config.yaml
encoder_arch: "crnn"
model: "audio captioner"
dataset: "notes from a synthesiser with random patches"
train_examples: 78125
n_mels: 80
hop_length: 160
input: "log_mel"
spec_augment: false
win_length: 512
tokenizer: "char"
vocab_size: 30
encoder_norm: "groupnorm"
encoder_activation: "mish"
encoder_weight_standardization: true
encoder_depths: [1, 2, 1]
encoder_kernel_size: 5
encoder_stem: "single"
encoder_widths: [192, 240, 288]
encoder_rnn_width: 256
encoder_rnn: "lstm"
encoder_bidirectional: false
encoder_rnn_residual: false
encoder_rnn_layers: 4
fusion: "cross_attention"
decoder_width: 128
decoder_layers: 6
decoder_norm: "layernorm"
decoder_norm_position: "pre"
decoder_activation: "gelu"
decoder_mlp_ratio: 2
decoder_head_dim: 64
decoder_fused_qkv: true
decoder_bias: "none"
decoder_qk_norm: false
decoder_parallel_block: false
decoder_dropout: 0.1
decoder_inner_norm: false
decoder_drop_path: 0.1
decoder_positions: "learned"
decoder_cross_attention_every: 1
decoder_tie_embeddings: true
residual_init: "none"
optimizer: "soap"
beta2: 0.99
lr: 0.0046
beta1: 0.95
shampoo_beta: 0.95
eps: 1e-08
precondition_frequency: 25
max_precond_dim: 1536
one_sided: false
adamw_lr_other_params: 0.00098
grad_clip: 3.0
steps: 5800
batch_size: 64
epochs: 4.8
lr_schedule: "wsd"
decay_fraction: 0.2
final_lr_fraction: 0.05
warmup_steps: 1160
weight_decay: 0.2
adamw_weight_decay_other_params: 0
Rows from block 3 of the text decoder of a small audio captioner, named by matrix and row number. Rows with one number belong to one neuron. Each number is 50 + 15 x the weight over its row's rms, rounded and kept within 0 to 99. All counts start at 0.
Before each neuron's rows are labels from the 100 texts, of 14976, where the neuron reaches its highest value: "tokens" is the input token at the peak. Only what is clearly more common there than usual is listed. The data: notes from a synthesiser with random patches. In brackets: how many of the 100, against the usual share in percent.
# fc1: MLP up (decoder.blocks.3.mlp.fc1.weight, 256x128), inputs 64-127
# fc2: MLP down (decoder.blocks.3.mlp.fc2.weight, 128x256, transposed), outputs 64-127

tokens: "d" (100 vs 2.6)
fc1.206:53 60 55 39 85 68 52 53 60 53 20 55 79 60 20 40 24 33 67 59 64 61 46 48 41 27 59 36 53 49 35 68 68 55 50 31 35 29 66 71 73 60 32 40 43 63 37 44 32 78 50 51 30 53 61 32 18 54 42 21 55 48 58 34
fc2.206:72 51 38 21 59 52 73 37 06 59 53 33 54 47 45 41 27 54 48 57 45 26 67 46 51 48 71 31 60 39 51 47 56 52 63 53 68 25 96 56 56 49 44 31 73 34 44 53 45 63 43 42 50 59 50 27 41 55 54 41 38 74 54 58

tokens: "," (100 vs 8.2)
fc1.60:44 63 61 62 41 56 36 13 63 59 23 61 42 49 35 61 49 36 36 49 58 58 38 55 87 50 50 50 40 80 53 42 32 61 70 47 09 70 47 60 50 28 36 63 30 56 54 40 51 63 41 71 48 31 23 39 43 56 49 63 62 49 48 56
fc2.60:44 11 58 55 73 39 46 21 50 91 18 62 49 43 56 68 60 58 46 48 28 52 44 36 59 51 54 58 70 70 38 67 29 53 54 51 41 75 96 43 36 63 62 33 36 52 60 53 63 70 50 60 50 41 35 57 55 53 50 24 53 41 58 52

tokens: "d" (51 vs 2.6); "t" (49 vs 4.4)
fc1.156:46 39 48 27 56 35 38 45 43 15 70 61 43 42 54 43 73 32 38 51 37 12 57 58 57 17 33 58 50 45 73 54 42 66 28 28 51 37 67 51 57 60 43 44 64 83 77 69 74 70 50 57 47 70 49 41 69 38 36 65 41 32 34 68
fc2.156:26 66 46 58 46 62 47 41 50 61 42 58 62 59 76 57 44 43 60 57 53 59 46 54 61 50 43 45 60 54 66 39 48 29 61 26 71 77 57 38 38 31 74 21 39 40 32 44 53 47 47 51 23 49 18 48 42 60 31 34 50 51 55 39

tokens: "b" (37 vs 2.1); "o" (29 vs 5.7); "g" (22 vs 2.9)
fc1.85:34 59 65 48 71 50 65 54 51 52 27 63 73 71 18 61 47 37 61 31 72 60 76 29 22 32 57 52 45 58 83 80 42 55 33 50 29 26 42 44 77 42 58 45 59 45 21 50 49 59 61 59 48 58 69 39 52 57 52 37 51 54 46 67
fc2.85:56 51 52 54 49 28 47 37 19 67 90 43 49 70 49 69 54 27 73 57 22 29 40 71 49 60 56 58 40 63 64 60 46 43 56 62 54 34 45 67 56 74 51 68 40 30 59 53 70 38 48 37 47 44 57 48 41 44 71 37 38 60 24 77

tokens: "c" (62 vs 2.7); "p" (31 vs 2.7)
fc1.41:47 67 60 42 62 38 55 43 30 53 52 46 47 40 55 88 37 36 60 47 25 43 63 56 64 55 29 43 65 43 31 71 13 48 65 54 61 47 41 53 67 43 42 55 32 44 44 65 49 60 64 68 48 65 71 33 62 81 48 34 45 67 50 84
fc2.41:30 54 63 28 39 63 25 51 48 41 71 65 47 36 56 17 60 50 51 32 30 54 28 20 58 38 65 64 36 71 39 59 33 42 49 30 26 23 61 52 37 31 44 31 42 40 52 56 36 60 41 57 50 39 34 47 46 47 37 49 71 59 81 32

tokens: "l" (42 vs 5.7); "k" (24 vs 0.5); "e" (19 vs 7.9); "d" (14 vs 2.6)
fc1.193:51 56 63 51 48 57 42 52 78 49 58 50 42 62 47 54 44 23 44 78 41 74 56 74 59 63 50 50 34 33 62 34 44 45 67 50 48 46 38 50 60 55 44 61 23 63 41 38 27 40 64 53 37 47 27 42 37 50 25 54 47 37 35 28
fc2.193:66 42 48 60 65 68 62 30 61 47 77 53 70 62 41 79 39 50 46 58 40 55 62 55 35 33 57 71 68 53 22 35 37 78 51 53 62 28 38 60 64 53 59 61 61 55 32 43 54 16 48 25 53 68 60 23 45 61 59 43 23 75 39 67

tokens: "," (100 vs 8.2)
fc1.229:32 43 34 47 49 46 39 06 35 58 41 71 63 47 48 36 60 31 43 57 49 64 19 67 56 42 62 68 41 62 68 50 39 50 67 38 44 61 53 39 22 21 64 51 27 65 57 44 86 37 57 51 41 34 20 62 33 79 54 52 57 57 50 52
fc2.229:55 45 20 55 56 24 17 35 28 57 51 40 53 58 45 27 47 41 43 50 55 93 52 39 65 44 35 35 49 56 61 57 54 08 55 32 53 51 70 48 18 41 44 41 67 42 46 64 44 54 46 33 36 67 53 59 51 59 46 36 56 67 69 49

tokens: "l" (64 vs 5.7); "a" (32 vs 5.5)
fc1.219:52 29 33 45 58 28 58 52 40 25 76 58 45 28 40 47 56 67 73 62 49 57 51 16 48 48 37 30 35 54 34 51 37 54 51 23 80 34 44 53 74 56 63 50 29 73 58 58 52 71 60 60 73 45 57 34 49 68 43 50 39 72 54 77
fc2.219:56 61 46 24 60 60 30 55 53 70 34 56 22 44 65 48 43 34 50 43 54 55 38 42 60 50 66 25 20 73 55 86 56 46 39 30 60 50 66 49 37 46 23 44 62 52 44 80 63 55 33 63 48 36 42 58 35 45 24 53 29 53 63 54

tokens: "b" (100 vs 2.1)
fc1.32:68 64 30 43 52 35 35 47 45 18 29 48 36 42 34 34 31 35 66 91 44 35 35 41 60 49 58 51 64 50 37 58 50 55 35 47 55 49 23 65 32 35 75 35 29 82 72 62 53 25 39 44 23 21 41 44 46 74 50 40 49 58 39 32
fc2.32:31 68 66 49 67 65 08 36 37 50 51 70 58 50 52 65 15 67 28 38 44 57 57 59 51 57 61 32 56 47 52 44 42 50 64 82 69 36 54 57 45 35 57 62 62 66 52 41 45 29 60 70 35 41 47 19 42 56 34 42 31 69 22 36

tokens: "c" (100 vs 2.7)
fc1.122:63 76 68 58 56 56 25 48 47 25 48 49 64 69 42 58 51 58 49 65 28 62 48 45 60 44 41 50 49 44 43 50 40 76 43 38 66 54 46 82 36 36 56 33 57 55 64 53 74 42 55 75 66 30 24 29 37 31 23 79 35 39 49 63
fc2.122:36 71 54 59 76 68 33 99 74 58 56 61 70 63 60 37 59 64 41 68 19 35 62 38 51 63 55 15 34 65 67 49 36 56 71 64 53 39 49 61 59 49 55 20 37 44 54 31 38 40 70 57 29 28 75 38 40 44 37 57 34 49 07 55

tokens: "d" (59 vs 2.6); "e" (22 vs 7.9); "l" (18 vs 5.7)
fc1.159:51 47 42 52 46 41 69 36 72 88 10 67 65 56 28 53 28 37 58 27 48 46 74 43 53 65 45 40 58 36 26 45 44 45 27 33 35 39 56 62 50 46 59 73 68 70 30 38 72 50 75 63 62 61 60 40 35 55 50 47 63 32 42 51
fc2.159:39 50 83 43 80 23 58 39 45 09 54 41 77 80 46 64 60 62 52 48 35 13 69 71 36 33 41 49 40 62 63 48 47 51 74 45 56 44 27 61 64 51 65 65 28 71 56 69 41 45 58 71 31 42 84 49 62 47 34 52 46 46 54 54

tokens: "l" (48 vs 5.7)
fc1.53:56 39 64 41 27 69 58 52 61 51 63 55 43 40 52 43 56 14 36 40 43 39 43 59 56 37 74 46 39 41 53 40 74 76 25 24 38 43 36 24 69 73 30 61 29 74 75 50 51 43 54 38 74 36 54 54 66 57 48 51 45 30 38 56
fc2.53:79 44 56 46 64 75 23 44 44 55 69 71 53 67 50 23 34 73 50 74 62 59 53 53 66 31 58 65 41 27 57 64 62 30 44 32 52 74 49 77 40 62 33 52 72 45 62 63 20 42 59 30 65 76 54 73 55 41 47 62 59 63 59 63

tokens: "d" (38 vs 2.6); "e" (32 vs 7.9); "l" (21 vs 5.7); "k" (9 vs 0.5)
fc1.179:65 37 73 53 66 63 48 35 52 40 42 56 52 33 36 63 48 66 45 39 48 32 63 48 43 63 47 29 92 37 77 71 33 64 67 26 31 23 47 35 54 39 51 42 41 56 38 74 41 67 47 46 24 51 62 48 43 47 40 54 42 63 19 69
fc2.179:68 49 49 51 65 30 60 50 42 41 42 16 86 59 40 44 50 37 47 27 62 46 53 63 33 49 41 52 26 38 42 61 27 34 27 58 40 58 58 66 48 53 67 47 54 57 35 60 60 43 27 42 70 51 74 47 43 48 36 49 74 50 56 24

tokens: "l" (99 vs 5.7)
fc1.149:30 34 35 62 54 53 60 58 72 72 49 61 29 64 46 81 31 43 83 55 53 49 60 47 26 51 75 70 36 55 55 38 75 49 66 53 30 47 85 52 28 67 56 57 43 50 74 46 62 58 38 72 37 50 47 54 38 57 47 70 30 56 44 68
fc2.149:44 70 25 50 46 36 26 55 60 43 80 65 62 48 53 62 39 57 37 72 40 39 53 54 26 60 75 46 31 35 72 69 30 60 41 72 29 61 32 73 50 64 47 23 48 36 46 55 33 77 45 21 47 47 63 49 36 10 46 67 27 50 59 46

tokens: "," (94 vs 8.2)
fc1.17:48 47 49 44 44 38 60 25 37 48 32 43 65 64 54 73 44 23 45 32 29 51 71 45 75 58 42 39 46 35 67 57 39 61 76 62 50 43 53 48 35 47 64 20 41 53 52 41 59 43 44 56 58 45 31 56 54 54 63 27 50 73 64 51
fc2.17:58 30 31 34 34 28 45 32 37 53 67 35 43 46 46 51 33 56 25 45 58 51 48 31 36 46 41 35 51 67 49 48 32 13 47 24 53 40 75 47 59 68 54 61 51 25 38 50 15 64 39 56 45 73 41 50 42 41 49 15 54 61 54 73

tokens: "b" (100 vs 2.1)
fc1.125:64 51 51 74 57 38 36 50 47 27 48 58 36 50 48 20 37 26 64 65 60 16 58 48 43 60 32 50 74 46 42 39 43 66 52 59 52 23 32 68 50 31 45 67 65 54 66 55 65 36 36 61 55 40 29 38 39 55 57 59 56 62 64 64
fc2.125:12 56 50 55 75 48 56 39 53 80 45 51 68 49 68 70 33 50 33 53 34 26 44 63 53 36 50 47 72 68 26 59 79 28 53 64 53 65 69 41 33 66 37 41 76 48 76 44 49 45 53 57 45 32 60 51 42 53 42 66 38 51 16 34

tokens: "b" (97 vs 2.1)
fc1.82:44 65 46 58 68 45 58 32 64 32 28 52 35 53 23 37 43 31 56 58 44 38 48 59 56 40 42 52 56 63 36 44 69 61 69 73 80 63 42 40 49 44 44 34 07 62 53 53 20 08 30 35 25 62 61 52 44 57 34 70 46 34 53 65
fc2.82:63 57 68 84 57 63 58 59 50 48 58 63 46 53 70 36 38 43 42 32 53 23 38 66 59 53 26 30 49 69 28 58 65 45 65 28 65 66 52 40 35 31 41 69 70 53 83 56 40 42 60 44 47 41 57 60 65 69 63 35 46 60 27 11

tokens: "," (86 vs 8.2); "g" (12 vs 2.9)
fc1.231:53 54 62 52 54 60 40 32 66 27 57 50 56 51 41 65 52 63 52 60 49 36 56 11 69 60 53 48 78 32 61 43 38 79 73 16 60 59 57 62 40 54 51 51 34 80 42 20 48 41 32 59 54 31 44 36 57 45 53 37 56 42 59 62
fc2.231:62 61 44 46 54 31 55 68 51 46 61 58 51 55 79 62 73 75 57 58 52 49 76 48 61 47 45 74 56 42 73 84 62 62 38 34 14 46 66 45 28 42 67 51 67 27 34 58 56 51 39 43 43 54 38 50 56 59 52 36 77 47 50 44

tokens: "l" (100 vs 5.7)
fc1.242:33 48 43 57 51 67 77 75 37 41 43 42 51 67 41 69 34 35 45 55 48 41 35 46 43 54 41 52 35 59 54 58 68 34 55 74 48 46 76 78 29 62 47 44 29 52 64 54 29 50 15 57 47 62 61 50 27 47 71 54 44 49 58 52
fc2.242:44 58 45 58 69 26 47 52 48 64 47 66 73 33 73 41 61 42 29 69 81 50 62 60 06 42 75 69 55 77 71 48 75 41 28 53 38 54 28 65 35 76 59 46 61 63 65 53 72 75 45 50 42 64 47 57 61 25 40 46 49 54 47 30

tokens: "c" (100 vs 2.7)
fc1.174:74 41 39 80 61 75 40 11 38 59 51 46 33 40 20 58 33 58 26 36 59 58 42 52 46 52 48 51 57 49 39 53 24 49 70 61 67 47 49 57 54 27 67 43 29 51 49 53 60 50 23 30 24 43 45 45 30 55 24 39 32 34 35 44
fc2.174:46 52 23 32 35 53 17 79 50 66 50 34 55 69 73 55 46 50 61 61 82 58 39 51 37 50 63 56 60 39 39 20 46 51 55 53 71 57 40 28 54 46 45 47 75 25 56 50 50 79 62 58 46 62 56 54 74 51 40 47 61 42 81 75